From a checkpoint of a small text-conditioned spectrogram flow-matching model: norm groupnorm, activation elu.
Rows from block 2 of the text encoder of a small text-conditioned spectrogram flow-matching model, named by matrix and row number. Rows with one number belong to one neuron. Each number is 500 + 50 x the weight over its row's rms, rounded and kept within 0 to 999. All counts start at 0. Numbers have three digits each.
After each neuron's rows are labels from the 100 texts, of 14976, where the neuron reaches its largest size: "fires on" is the input token at the peak. Only what is clearly more common there than usual is listed. The data: chords played on synthesised instruments.
# gate: MLP gate (text_encoder.blocks.2.mlp.gate.weight, 256x128), inputs 0-127
# fc1: MLP up (text_encoder.blocks.2.mlp.fc1.weight, 256x128), inputs 0-127
# fc2: MLP down (text_encoder.blocks.2.mlp.fc2.weight, 128x256, transposed), outputs 0-127

gate.63:416580501513418569458513423481447443540483383522496473438532551499532436434573508482591554518480506532496604571537512512565562566451472456490498464468516485476544398585558539595460490518615474459476591510481494523591560541494478520565519504515498516522497524454569384431543504489458538501558496488512488518467545503409434465443494547479552483486416485500521401432437599532518477585550
fc1.63:445537466543477576480466546530492520637521476482546530454552596436437426507493535537514526445453587525508442489463448440496541501471442474545464548430484458566574505533476495501472502466534525512531534526523532526522597545544482447481440463505546447556519527544566532406488502449427476503491564476518480528434549397541461433554522561554636503382466580514390382454421555431487478530516
fc2.63:533544480465523536509405443429541510607523541500476494533514673466441437568419486493457419604494465530552522468467504486534509524521566490428492478531512509464497462492535582499490447491518602549484471534603479454437577409482558466501522506640610456544497499529456488449571478520505451480480467517533638592479531487512529530425475462437461523459480511511499531441464428534476415446512
fires on: "thin"

gate.34:547528498587481504437525499441440618479573415460458450477524457423553420553427491467366522556487477548504505505584467528569453404417557432463498410484481572591467453473538461588506455443506532580452514569546491483560495469466497479553478485405450443468505589506518510458560567459561567471467461508532589453488459497410406535502492486589497456475474482467486550549509456528524518523525
fc1.34:447547477532450527501527497547534507533603445587409475477511523524432499436535449510481584521523505511561495495555475492426412577534452557533578502554517402482510444601523506445506514469488498522421462506461549510595504495474387520555351483563446495542445403484532416469521479475474584470456512546545407435533568453509497509449545562483457606545415504429445465516529541530504415523507
fc2.34:535486471498578477502468567550528481487535492456490564482509475412402616543548458472545448510489491485470578561535434543508503573474434541514554444555527483453480464493498472543457534385455544504511440575403579464491493537584437515541415427545568469588536462410464466548507504487531534516555484578476474485488482512525410456416451466407515468564584505413538494505510447606640483491504
fires on: "power"

gate.146:497514390497431552515410442502562538516469500541471480484440391497428521469516529432496466532515477405516497401377522572514516506561436450565522484429552506495515548501434593502538563615488514491579474694513540524482515480624494505470514528481481518465498463459387470483504509490510485514457513541545595480537531544574520516560487488474596531572431489534464520551467499562447464494497
fc1.146:453447436591445532521482454438434489429604489584405584594523493433498491574477501481526595565485570460541450403523446440473476492512519407482510484519591499508500462486451533479535516554412573440547454531475464555457457497456449498589550490530478553523500536497386514439453491484591516453487421489493626530554458525506538516433491418493503610492510586494515481530477508471441474509418
fc2.146:533500488603584488499461445607569496445432415481547562526409498406505443517441443441474449468528490516506507515513546468538436429548492497486539534541495568488483471462469455511518568470506421485533653614502453520583531438518437559495518482471488431476490492492598530455499449501433480459484454536528595526411500461479539437604418433503576591511543464454539559458537476506575543455501
fires on: "a"

gate.56:492511533485553639427486481519450480469493600612480492465519492434481510360479442569551458427552473481397464522535478560544499598572423461592440559478501439561420530542474484500418591559553468493475578467516486502472373575548404501499488480543427501491536471545456524439507480507493502494515454467456505460447504581546507553492570511525505454464520485429540426499478476537526491551585
fc1.56:483430509609542547543452422521455590468524529440539502537550551535447582588538519510487539493510533535502451467487498511483434441598480493516501392460540501560491472530498421441488485592505509399478505518536429569458498431507518524417530507435510429444561560439461491589537447536479410418468462417516519463440449500487543562433418444570470480558527530570493609440521486481628493509522
fc2.56:452550519540513475519473546571481416589460367423483577577554500505454595490539514579484518403339505502565471571446604521482430510487515533534486544485551490500504499474527456408492437502535609501467425484475498494496518578500546433527540418510564442452536501489473502509449509519506467528465501424546483535508547489443475439552547481482504519492610558478442600387481499444559468443489
fires on: "#"

gate.102:483535463490505509571442471480456472472523545421523430530524484495467482442486528605456522612614424529403476605534407547534596513514426494527456451438517583419486481478504490523552562584504467459529529566506425408388535479521505530473492471541535470491492463481469551476581543542415528518460573488527519577527573453540501610483526600476502495436419485546489442485495528445555435488571
fc1.102:447578479476502492549462575520498490481541382477568580512488477475532437545470479562498503510460484571514468549422405481645499567485513386521457473417448530497461525564530550502565518512463531499491505481447505559499511525394409507445497456497551470549447385555451446447615507599471495443561476523497490545515491513444481490500524543546535445461444592473502444432486637551470489558565
fc2.102:530495462461494510600459509515476456547487471446539545581440508539531422486492503581440464481506495447486486505542401535489497582565563515567470428525522603502408464473504519431511474491518568553495387543526482546425565542418430513465526467510576529560531441518433528454589464547403551537495518502517387508525457509525510496423426637516463418496435531470463471486497583539569462525611
fires on: "thin"

gate.57:474509517535501495459474475617458388510582557505547482546586470544648564532567510490473528500507491540496502582466439600530470599557568491536537414486532546558452518448469464460472494544493549495470439460454521541436485540492573441419461487489550524543554477425494448514534533540516462425549526524622417515446472448491476471561415562516522464556548477416550469450516431429567556565463
fc1.57:495493409489475620571480498468550498477529505561419503446508478526593455483513543517440549499419502552545527508553426549424468522459535557499521520470509523580544485563434383524528479399459510481556489512516377537508475560535492494499487484512458522546531553456450481547428524412424453570497444468526399518530535461483578448572689420471443525508529492496546436495575456508519536440474
fc2.57:454478549505484465600479531491442552576536577404479501539453527481621541484489534466505599468489497545497565442491516572510460545435439519527547505540446383582562451575474415482469579497446516477509417451369539574375455496532554493562464517527478505516541446558448483502517445509486407492510509504518447537537530457552488512563487515521480620495537475394513564437456471472517566481428
fires on: "a"

gate.187:494569448541472515547469447567429540516506495475531407555418484611446443477437548504543633486514464514525534490432414483509456496600466505544549564552571608516448552504517519443455473607458536417435532498501483424475483538413359499584518555456532497497493386531551493549523516417520578541457502501558513504534535460503495513498437534524497426448466512497610493558537512562485487471527
fc1.187:578620469507456468560433541433570544525529450413451491589561480538469426478534501547537497441386523527416444473588489527502527527488555511523407419489531470550557435514515541487523547487559475429514567519491467442523527558438451580516465444462474465471496396533427528453479537540521395620480505521471467428531467530471524461582577477515490456535540407518495468443533576516514453595546
fc2.187:495425530476411605524436520498510502528541481537482548518480522496508464476601551546510392438577472502506583445488514377576468538422476535524397407422455555523536508515582541557532512486518446465486436505556466535454569447442386390498487513488552398558560534573561465500507458492497466455564514486418509626453522481510449474457511580511537473487510534501474556508521595486499552536469
fires on: "thin"

gate.58:551601508494493450578501449466542471459484553470488500473465467538465515442527428531585499478448575515499474574477465516479491476502458492562555527530479553512509478558507510625549550463512540495397499505433628446474453437564520452551573481520455488546340536502441602503506556554506401540517599487507587435511418429438451536529501427531489415426527512557542559481482458433540449512535
fc1.58:464433420494443430479511483549474401495545553489536493531456450419571458536533530463489507561514492554476544497441499526585628458419464492420450506455502501525563535484627504509498436510577435515510484473480451548505558467468564579412431491543513479461556479519527470503456597509547539543512483568400493580467496453574516352513459568570496501468546468475431467502461602445471598503522
fc2.58:524533409472495430492561578533593440473537443522481563504491519610537504630630499579502396568476464537525489522435569477494598505469466492437540555527569391517522454485511512540490385477558493426496446532394500427543503521542452475569502500486541549472456395569557409464436493503451560465520502435538492491477515474560465490515537539480535485471521429494440476394491487476472519491535
fires on: "#"

gate.189:539412528548482494580513526452472586522511482523535509455523511455483480469594581547502434594389489409620515538498550504548523526481500481438463564483507609527515566455551502433595526451499472507439466563560534419473422577500477409542528495554478490417551520473452443422474517462432459406423516499531572507472464552517556444487508440474451527527480512605494472490498472509479471401615
fc1.189:454479464538478559496498487499493527482455581440484504514426554461482558431571567510504563509536517545437431406599489447457497483446480521455534462428440554494535491449534527447523514554427467497530473473551527455420546495549513479512564514583571586490510478597439616492459531609584407541496475469548395493461555451410460436497531517546560488462456522570527491399591492446484450394506
fc2.189:550495467466420459502519528536508541501503516595424590531531474533523491504538594587549482535525474435482449507541489502467525471559524574556462474475466594548497478562464516478489411459563435605549395451478418509531445521500569460546603455538374538515444450507392502566541479497430478422504509576459523526520472538449509516451481476493576597468476498528557424491553430412413567511555
fires on: "power"

gate.87:522450449502587525471496462482471532497506493447460515501443456466474472562482518516494428571455458459438535485535617462548439485533451463542484553411527534484628434558463541516520526595474444513493561590573561415544518544458617513620588462484444404470533512452480477507470540531466481485596447471454591575476460493456502413518438519454579513548574503440541437565441545474510514555513
fc1.87:476446463465511525511487439462573503595556473485510495411437531572492463571513547513432494504504489411560412502530489519440510436508488592533541502588480488503534568523420442531561466564429516531519411408550465413512428543512488472483489491413558444507487561471487487478474565484569549542468489500537531400476453488514615589527395539411555502465467388540484522567454447401494579466522
fc2.87:391440456548463415497474564517610511474521472481553490507462604438462541467530474505571379525517412475504515466506533498569568413488522449493496438488493486480556428553421571480448507465533500461526421505445527461437407622469469504470482619533544432457507509553523509507482473489602550571556539449500556549580380474497523517481433514486474564533546551536503529472525526526471399473434
fires on: "#"; "f"

gate.68:511520504534527509469527528494527463540496496568589511445561480580613505453548447490457515439460496557462453491390511584456474518478390409500528602499469547555416460454455550481453485383451484539484531548595447501475498399440602521450563441529495496472590492403483460494481475560472487420528507495539478576559556566468551499532508592562510509414566469504479430535457514456515529407517
fc1.68:526505485488546562509557529566536503546568488552561523389546526497561571579534536521400548515407486521541458502437520513507532614484432496450474548458540473545480416561425437576503508391565417511512442539564475459482501431430578459482430522570385483540479478494553501500396432508479470496477478534505434629510452542562467527474609522522487450575499516488479473462429522538518487469436
fc2.68:401482488478448604515370452430549478447616565513447497601483510498494536454568477421523468463598485536493517569543534516468348505531540483478556520535407497448540545520501524476508449559458487526547549419485471536427453526441469412551471472447517482519509528505459483484520450511413487447507401453477517486623532438488512537547546465524553545617473523587535475564523453463505546523487
fires on: "a"

gate.122:512547591489449603550459493489446501539411482521504458522526507565483546429498600566508534423448555502624492496468479536472549536538491511569571538434540565613522527563444474507467419466478547489435617598452501437433432479474528477454533427573438511546421441539543504575502431497448485498468455480517528450519572552480435462487553423533523522492473457499457460556406537562412471536523
fc1.122:487494571441514563513519442519338539547368454519491534431556563585424549483539520573491452473493518417544482539555439466418498567515565488531571594424457622560441486512437536562517492438487411503462524461443466442437478509469490482571541495440466536485459498472576523496471495442488471470510571415500557482534545452457545511472593483437434474451463527480447563431494502532551507534454
fc2.122:527524520535494490512481492507385585472516575433559470550504513424504452502520502514506500490509533486527460448533568483426483431519498551522401492501541521395457466450551521443519469526561599440511452522565554519382477499534568512535418445429600464510460453502441452537454516575447449627532583434355476463473509548430530549501512453489451439524475562559585546504428513563456569516519
fires on: "-"; "d"

gate.144:570474508540457562499479500490461572598520428497483467524587441498369480438543461436450538528520543541523550488449513546503500446603498422549505443559548480469402390552425418524483526543467522561489495502564526511510404568547583470510475567527442470491555484521527403466539465457447471451541463591568552423408555477564405469546505499515531456570505518513519560478505541484490415483588
fc1.144:471516435512626452502480492477525462429576560433461552487562508559547492516535503494624416510589492474543503471565542594418543499501480526511510527475447515396491418484493593465520577499418546513373484508518526488601516536517515380508593527545507511527444461533506480433361488502529496496557554399449488428562468505428496505522493496398498420475484541504530553481460499484492551520458
fc2.144:516550484487585560473419509532518466609510501501490480528499430446444553481515590489545542523510485517570485543551460518470439438463475550542486530515487407493537475573550565590388521561484381517458382538504482480400461459465474476449449507551473472555454539469488572507543517554634504580544507501432462499475503511397660474521468466548375469433464483519499534487476475487469518540527
fires on: "a"

gate.145:497535500477574514495518498492475514516502601425643503481584418600540583484527473430476457446548484503501463435485511480418412552520418420503543539547485504543404434431519586449591542532490529475479491490521537530487475492515530544410537561451438503497477461483462475483511486456386401469597507532426452555540540397537496504428519516481531503494577512495460617418456581464475529469498
fc1.145:509439571509496525529501513484448487592477467505535541429485459570521500497525588472492538555349539519521436559420467392447449444508582436540459480453568502556467522557477481469527465479570482468516495522522458547387539419523486506473507489553546518497566574504538444587353506486510462501494515464567567548495486490498508532555521497483384534522553447456514389489484443425535557590619
fc2.145:522457417486464446543465434488493498576502450483507549483495469467491455490478427458497562510490515581509507522571466460505497435521520606551537451472437463489570570568489383532506540513626457484500483512471565466458525444482460532463447420511514510528571502500532486355532493546572463442525496562590506405390572550499516507563445451590530462617466460474537471461603548417454550518563
fires on: "up"; "with"

gate.179:507505493373504525520564601476495529506463498437461542479492506571496474510448516574492469448491574467486555545555559598488448504515494454426411568497534628490575382530542575461602610542499538481425469403509489478481500470564535502622466491421476456541506450545536503455489504477475503495502485525464577549390515547468431489455511544454544504552489424474520550491428564515478599523433
fc1.179:599501447427491602478524518488490410412549546516403541561526507498492497527557491478441461399500416465549488457518425616460461385534443493546419573466480506475577469413517517502531575440532543553470626462558537506457455418571450479473430458473541465478482486471542475510545495509524473464478486504574570546561453602516441524395475441474520546478510456486523460423470565449479487537494
fc2.179:426500529462527585464533478510617576494518546415453462601515477430433487447540450439541443569514527534486549473485593460373491492491530433431490383535447455460471411607492512445431498538446494536528559390520491548536512452550513588535544487505433422543405509514496558490514450496509553563512548564443566537453411454523498531540522481531556474546436572502481546507528454474519518509562
fires on: "up"

gate.190:461455519432556429453394508596542458489483562564577557500458468576429503474456413546510499518544491502486523579586537440572485480473506446575473420529483523468439504553501494435478503587445540519505468606478462570422561527427519515526543573525585484495490513518403514483513455510446631472494522485522488438468416474485496600559481519523472412416495623443520501488501565543519521556567
fc1.190:414547577482478376529492474486523549420456567524573468561558581526459568531458451499571543458487546539454525510502556533511432454492487466439591418573510454456596434470462549449576522546527485473418499438561503517612607560571572480478558537489432501451530523465507504457444480396488451513552461484550509536491465519453451560453548529586472474471549527478467569511518458434428533520410
fc2.190:555503530461514387461448541596475572466536548538605521463502522492462483430544511434551422505457495490486477434455597380524487444489536509515491527541450414497534485467508376473561545435548497517566523465448557513548443509541543484498492467484527494570568425509385533577503460514600590454538523489416465407529449498539439525550557440468496504449533451497550439556522428615466540488487
fires on: "thin"

gate.213:501473479454455526500602474326497512529499521536509434435430521570527402469474446471578503486513388471464532452540450526547478444504566488461544510497510541569506517493507538546429543490505432434467539471494396444481465625400379471485507514464503503567490534623510519407516427508493566479554508496448450469489505574497555550441578554469522566424483508489545449537546445461463557495535
fc1.213:479544472504567446552574465435470585440522492581490527465471470481488499513550453502547494427563544494513557502601513479566506455474504495444458447520590491529498455456435426530451424459539461571445444551491486497447554615497491503460551522530501448530522525537516508476622442516537649508610410514510427525462544539478543439482501610497516544452509408426503389560578448472554486548473
fc2.213:565540469514448496489387481616552463454601408513516445407508533396492482518548513440558482475517417573525433511499593506536493448484485540506598495459579513494461499498504564583443620498423450507498389568556571530445497500497504473552492541518566469464503520472529548454533518487479532552468450461539485476432422598554618458489525568404505453432545518447534452525516511450505468479499
fires on: "#"

gate.106:481507448533571508541413499421385475498490566524551441510445460614544418447548464437507493454555421527468594531473432466504522511506564515630500424519565428463516513465469391475497564534463535438432528489429535577507430502495486497520586519485535502448552524515420550498464443497562440518553442494435473552597549512528566452464507486513515491494455451499521520537434361495510599444504
fc1.106:529519526503495526542525536494501533528377576421473502519589505455523567538481395482486482548446514553569478426559438555493473471467566527481484425408449508571523529524544522490534421509589437544507424498515445400463474547469414551454488512504451479636531460426564537517541571448424443449468413575593574480447530406506418467541540478523479552448496529523422543510511518501526554438474
fc2.106:575615526493457396535457459453464451534476475414525495559494517521444519531454528492549554480480396511492515547505558483480559390469489542563510563427540504492576510603547523498521594563507429496496519500455472473458483544538500506401477555498489430508498490498528412495555489497611498474522504445489492551514474594569532522458503515521474503464476666512487518405447348407526570486559
fires on: "g"; ","

gate.105:423429467544537482494523435524567495447486480525486499585533470512548477531461514403582458498450536479479416461560572544433426511434484531529436489531462462589457542446491475454464550506521477533477521528561525542535552499592408479502561439560571557549501436398580398433423626492438453403598560500496527506549455552473538510545555551420562415491519520462447546519549459488493494527464
fc1.105:557472474523492438438521590464509413504506455552599548474530512518573518491504399471509472468459547455479465473522507415567462617576539580416535502502477493455511489505563502492518486444600511572404466516428591599458536504422533486606489590474466519567480509574480490520487551526458431363536504531458450483500457526546418437480443571549516449470444514498509528487429475457505490401440
fc2.105:560497430601602545491508582516410453450530482466453414480525421478544469533514492517470518456537552443503466518490567475455429451461481523420562533467517505403447538485500551477588565518473565470529518510575474539406471480582435553461508544584554480542515456480467551535394558461531449472579509434576516508573612462507514446526433435501488510431439575447490605543473515576446471483461
fires on: "7th"

gate.49:621476442561602557476476552365481537471548469484472518475503600470480489485484525494538390449507501477488548613513448611487557541532552530428559520424536555482421434458480480554462544492474440437452583550565461480497440521557480511523482423457510507507491429559545553403490476569421478429513534430518499459472565506463468575521481503496364478516534419549481518513496509522558516442556
fc1.49:485495463456475457428510563405466510646481582440505471495485495452564539412562552417528559538478495509560520493452456554451574489525503482522551569530470578505589434500459522512439468478519533568439495406530444467467474456578456527528478462438389538527478521382492523491538465621459453505542545516504486545538459513522518502511509458474430479386484507594560501522558467515369564576490
fc2.49:448527503469465483526496472494451495532470531477492488579452534474490546564584481461575555486489448527505548446535533442445433458495454532500435429538487452463643469533528521451544479515483522481513472482514531516504529453388500535417464436478480395561527572491581504647606452414425548410565512564502592624470553566467456531415467463492484486512468583520524548470510413477435503514447
fires on: "g"; "e"

gate.237:549561488531511563511525452549541468445488552627590554505477413455344468448535522555452465522546495500512424495519501610517452451524420475464550544528479457522513546504436487441440436551456569599546572502523479499489561502536447526485505480538362480615504470502533501531444529633509523470517458429520467471472426497605514448467556533536516474553548437470508500523415506461497478501422
fc1.237:476464429515551548461529440474546493513497464568561554559494424462432550530549478511557421484485512502528449514473506562478477487431529537517539517426502488539452445480427415397500504543541584500510518631527325496488522459534550488436540535493417625532456490551482451507518531574527534408477543422488541426516429451588457561521558553521545481423567538533544429509465503461489430502427
fc2.237:560608494555533495534466483520507471541413481473449539522440544517429522556478559534535553472497479465476465498423476521513464388487492559538482518512446596438398508561394538488473403565544484571442461589525435513532489476530457522510556449493442559603511486497441575570477453618474530392514524462448602442482492544560548501510456481542558476502500503506564514465443452446434529393421
fires on: "a"

gate.108:541525479512505460498499508483466505410427514561559508425537451594505464638533469492569451503526462413473478435541451486472455418485534503526587466573533421493398567486483615517433522418467520461542398516496519506474528512519451572509488595460489574545586399525487503462499546486511507518384439574447433516473540466514566482465524532448573515453478390476531471555549508571580516458500
fc1.108:424441536483454492525515538492559541482478565453473566497495548523478480454434517555529558528474586667604492517475461486476561525480489478468364509507448517535522459482580439409524365538533541548489505558536572459558456454460576477528446513568422500464502492492510469567469524494453424469578481439478509462552450474429467468484456442624474374547525491481499479471603500451507548487459
fc2.108:489481483511513518461474547397468442543448566485471527521503498469472578536411482566445496563440579529465531500478493536450468548488500488628428486459442435529516477456430444409460463489561607514505633592500569494513527545513367484434550572480480486517434485451439439455484546483556448644525547544505441508457544506537383556528494498519509551546474509460441506523454523543511431438540
fires on: "d"; "7th"

gate.132:466478503448341537583507494485424484497417467441588519549558457536555485551472476592484498526535458517488462607517410476494523497542496517564429537465507554459479527528521526527524547597437494430501487519519380530456578447425451493522475506450561464508525412508465495534573482510378538466494531434546502548565503504394433519512502544478463511396466552490553467423478568458572475578577
fc1.132:595447525516571488516554542471460463500441534572503525496472590521537585527519484424536394454509551406562461490543597585504423472473448578415505532538485477513538486437551501477491453450481472539463494594528526505571442493525555518597514493456521462525518532535564487451474459359511426519537489522500450439390409493518585471570462443484542530542587452476514504589521433475478609471486
fc2.132:464540470472460490513502448395486580497559544582466528339514466542520630544490468429501405481538521570507436438523561422494445478507514528491574558548518356496582448479466509485463442386542445491465536483351505522551516526555558453515550477494411505526511587544494467514479524456524422509426504546513551500457480507505504472491521454568475567504543488521538545538473511545464500422428
fires on: "thin"

gate.210:518489525403435515543551423427542513455548475436486560601528529463380534581581457489536442518436546674531443505440442485479564445483507425464518528508446465441493583495560518487570552517639560528490494551556515515491515463531500463462498531469470512422536583491418493440452457511522533376528554507439565486475510481485479465493505417463527550519514547468502560472494529446600461526500
fc1.210:450443453504505575475361506525557520617503538478468492482466521551513454453545554510471459519535451448480509473485505506462510558526498487447580498441492458537391423506463407482514419565420581516546535489532423438561512567605505551538495524450551572666523449531484495432491486553432501572454494483464514476574524477568488534563474513551467560463458413496563466458623476530434517506497
fc2.210:450550516474527493442477576487545506548490491545443475507443515554452391462450491521508466508500472347433454522564518505426471539540566460487458508520461452526451458551418580467571518536431394473567526554525481560471457531437500579498513457499521469556586468473513502431582491535391518508492464480492504567505503477516529555521506457455437567470455568454622495606578381475562584572489
fires on: "-"

gate.208:568501504440478549501505554459552559486542585501558523558496501514506459620533487449431527466466451444556513505496497515506412481536427407539429475543442524437517410496527473539455489453400475570563541429548455519435486457562570562541487546434550519502416451466491485564480453481516531539517373502412425528436435468522489569440558405521558565481499436490565596499527547501457593425489
fc1.208:504532479564534384513516468455503480542471439555493429520521567551435538497555558493609535499487509475446506425503423506451567522446524544551536464368486486574519556450499452523507463519530560407521516571489477481455483529438527447552573462523489490424588545568532512432493535527463464438460494478546562444474536460436535470587374510533424500487549572484440344502520439498417443559467
fc2.208:502503443545532339476524428519488519535447437468507533452466524538435491473488527544546520576504506479523553500579399463464552493498542560486580526464505476479495548460488424552485521515546466464542543653482526527431561537397436455474472563498562592398572571535496527581545478512461454485507546543475429399472558486410536466552495454472462488515519622502547406512527415495477501557477
fires on: "up"

gate.104:463503503590504614548498418497510513550554503493491576434588362553612472452550484600554463555522474471562486526511443603475481498552480519462493494508509528553422442535486464471491562469448526559511463557477557456438437505446576415428469508538430539531525476526447383522485508462469429482514540591556453488519464457402453547496459417463420537448547610494517483473529455502492550509458
fc1.104:494427474511482563519480484416552449586562505529545551465460495548708456542501519444495542534511550527448526516491437520429531561487501475497611532496512495657573495557419445501475551511463487485545506493487465535434485448450587391436414471530468545552465468440499429532468489461499454518553489478574431500526480480563526541452630466480450537492538498462513413478450509523499524451436
fc2.104:469501557529491502574421464453548402573589516513488483521551488562712511482506526530489458486516494515549556482505525645535458485514395447526535549541461494533504470550476461450476582499491490525570488524475488477367496428450513450491438469553449483573534521509480431488509446489518458440530553519613423541537480472510482524643524548522481567512531532420536463484437462517502502476420
fires on: "a"

gate.70:485461540553516548490401473501450490534555513583447495507516479527501519474518453584509483591488558597586549457491522549546562499557452526487500451444420514548517551548502330554456570478557501506513438526476460549423518459459504445534459604525468484538483553469446424496437491470572493481508514550515511502472421437486412555473483509520507534414402471483636515481418457377460479504590
fc1.70:465563550528522501486537513539513396396562463463600503530429471503588511483558476466442541484439521511452550531390588504506490514465490521501545527450485573480507445480512495577566412502494434465418473478502558508525528462523483613541429596435522496485506447457478567558509507513482558480576493459479576555479483497465566554547475516624439544506482461443474485550464477377561417565369
fc2.70:501539465463481455365473487493446481503494477488508585505499466411508447423548583524425592486424549519434505591505532484543534563466521513451483505487517469496471536472572466431574470532526422539527465395444582563518408570552466554547523554464511531459509350457579520604512431528486545501517541547468500531519508586448543551497456499469557552534618415555435533504485455492479520564456
fires on: "a"

gate.175:434522550617505444457451478500581543581474456472461596495486596508489483434572457527417512525502478454558424554452390462562481534511492529532477479473502574520471429496538495487496517535514441631424472443450529453520499533507486522552541514548408572548570542481494550467503374469480606414478528552431515456479519516482543582512394511550486449453487464467496436498439508465531416599526
fc1.175:464456428538577558525636422451517509506370530531422497480419520540601491521542509471481474534508521454554555492490523510473496506461507444422499532560445499448452416481502463430507543524514447513492495535462579464488455506538570451557443479519434561509545479553518556505479415454587526439438578491451528389405455573512523577501492442472445497489453422471563581542570409457581501563519
fc2.175:453404531447518506444530515468583505536498598504529480509503479396447480560474507467509475483519455604386465417492532492502458594505466524523503498478501461515496600583509477570521507511439474394545506435524564559477431508481575480473514510530570478556477589499476494485400453479397467533498508499527550462456592467505433428533441531565486451502670564445529568505593485511425474443488
fires on: "thin"

gate.121:531590452526505536515543449460467560570509499504460516452494444475374506551576526484475483411447525488504461405491550471423477550556471588529512450513548506540541385480535559439501479582509511454474404404484496528470461569543431429452545571402526498531411502534549528445478554490484501514504589566500540496409516551534517582469435439416548568439432442526530535461569526539487579494567
fc1.121:485518519646532512507581526449478470536341479548499479396456460473513451569488500450461542487465568461487527371483495523487596531490439513493454370567441564554488512481590529444569361546523525469449482453507516477529402459538465534457495559411502545466536525495476545530384562525462516476493499504484518524420532475551527597424497544487562471470494428531528490495517545503468515525463
fc2.121:531523469558565448506457422600451437486518476524510580503502467492448568512498506476374560516547479393491540500552551475445461499528479462537547536517504445532473589642438570519565461399391475488512484502506447575429496445528361519545493448499498555540518509452597502511545474424439488517489493526497500507547500551506474406521417504527430537624472466509493428460480555530508562497584
fires on: "7th"

gate.4:528426444482534490497570543495498551531405571487540442452464461433521465460560549511497495512528487583459517511488621529491480425505481503437477482535641601533497452427480528445539556397546556474497488517366589452511556540458515495408546517536407524415512504482460545495519418498484434433526546612482444437455566475499536486509516519527522470505441495534517537436535648452527468469534
fc1.4:530486489477466536540470488432455526551436514572462495516398473511480386539536493564433502452529384539382542429481504625465533509520516501385477560488511616378460519425532576456572619437417544525486505500510499484485511525471466408583579491544479500478487530542485507551500463537442493417613476587532464450486452476480510467534443468519524507514472515554507557524517469411489484547501
fc2.4:645523471449505533488489441509476546480500482501493429523600597484548509473523500599472561502476545483432427445429564509472581513487430532460452469554554583516427493504542520504483537493434475498529454546555522495492436569473476434564579466528532540429604466437528456517551508483431422393519493489468524510538527427610557446465564520457522452503510440486514540508640433400519446445527
fires on: "#"; "diminished"

gate.246:445503439473451460421505488506472466546542507537455503436528527450495570510499515468553484542429550491520497573565550542423468445420533499554537462417561446465498476515477674603497611407473452490495408406491555533505582490523503615474514544465567549479491525523564527510491492513504539367527510517567457513538517480472378535512482484460508490423537585422443514513446473539434523496429
fc1.246:551559527507472579467412449592446570525498448443491598537475501510493517539659546584498475418515466510522491584436466413444431529395476525418556440454497468509563536535522509507519478513499425491510530555478553509518454508540502444517363494473435382510501506464444575575548531400372467544440501581532512515513475527493476557470566487527474536441436490485459476488484493522462462494551
fc2.246:569491520446533505485528506541463634503463507448580444466492532537543482445588433465432441478541511441547518476525475527459462541462484496580555558522438443463516562482473495580438537482358390476443542518462531544543461513555479547378481444473478454466477499535441533628546448485499447458497495502601539491560397560544454542508513547465497464489465551471523519603419460493515525625514
fires on: "7th"; "room"

gate.15:504511465553537595508547506522585447508377525499484470538546464432533482565498509444495468484472426468450573500613594475434554559473454526511494401451513466557532520538480541448479522500412515516486554505489495503532523518486459525505531512361575498552593519483436500508463587569412528473556563579499554557491516545489454455468330433430454444417449532389511507489510532498548507512491
fc1.15:435460484536455476499475506539453519570542368476469464461513440489472558441478469456458629563538517507501521416483430499524473414520540466478550595559502582490438488487558517497540466410497455576471485486515561487417416448596518455486453546556486439440431535535521564502520403427586392474491506349574444508509498448508482522511498537494500522569535455572476532507530520554420492420512
fc2.15:447490488515499471483443528547448455420447445427491517524400553507392492440414526464562470456511491396583541540460476481484456573459550504517491580481539444468530517534518493508510435558497460510425556484591461566504553406465391593446495599381551503499509604603530557532473459520578519567508479391510485582503488519530474581508482497525443471607460555487530505513471525511460511467503
fires on: "#"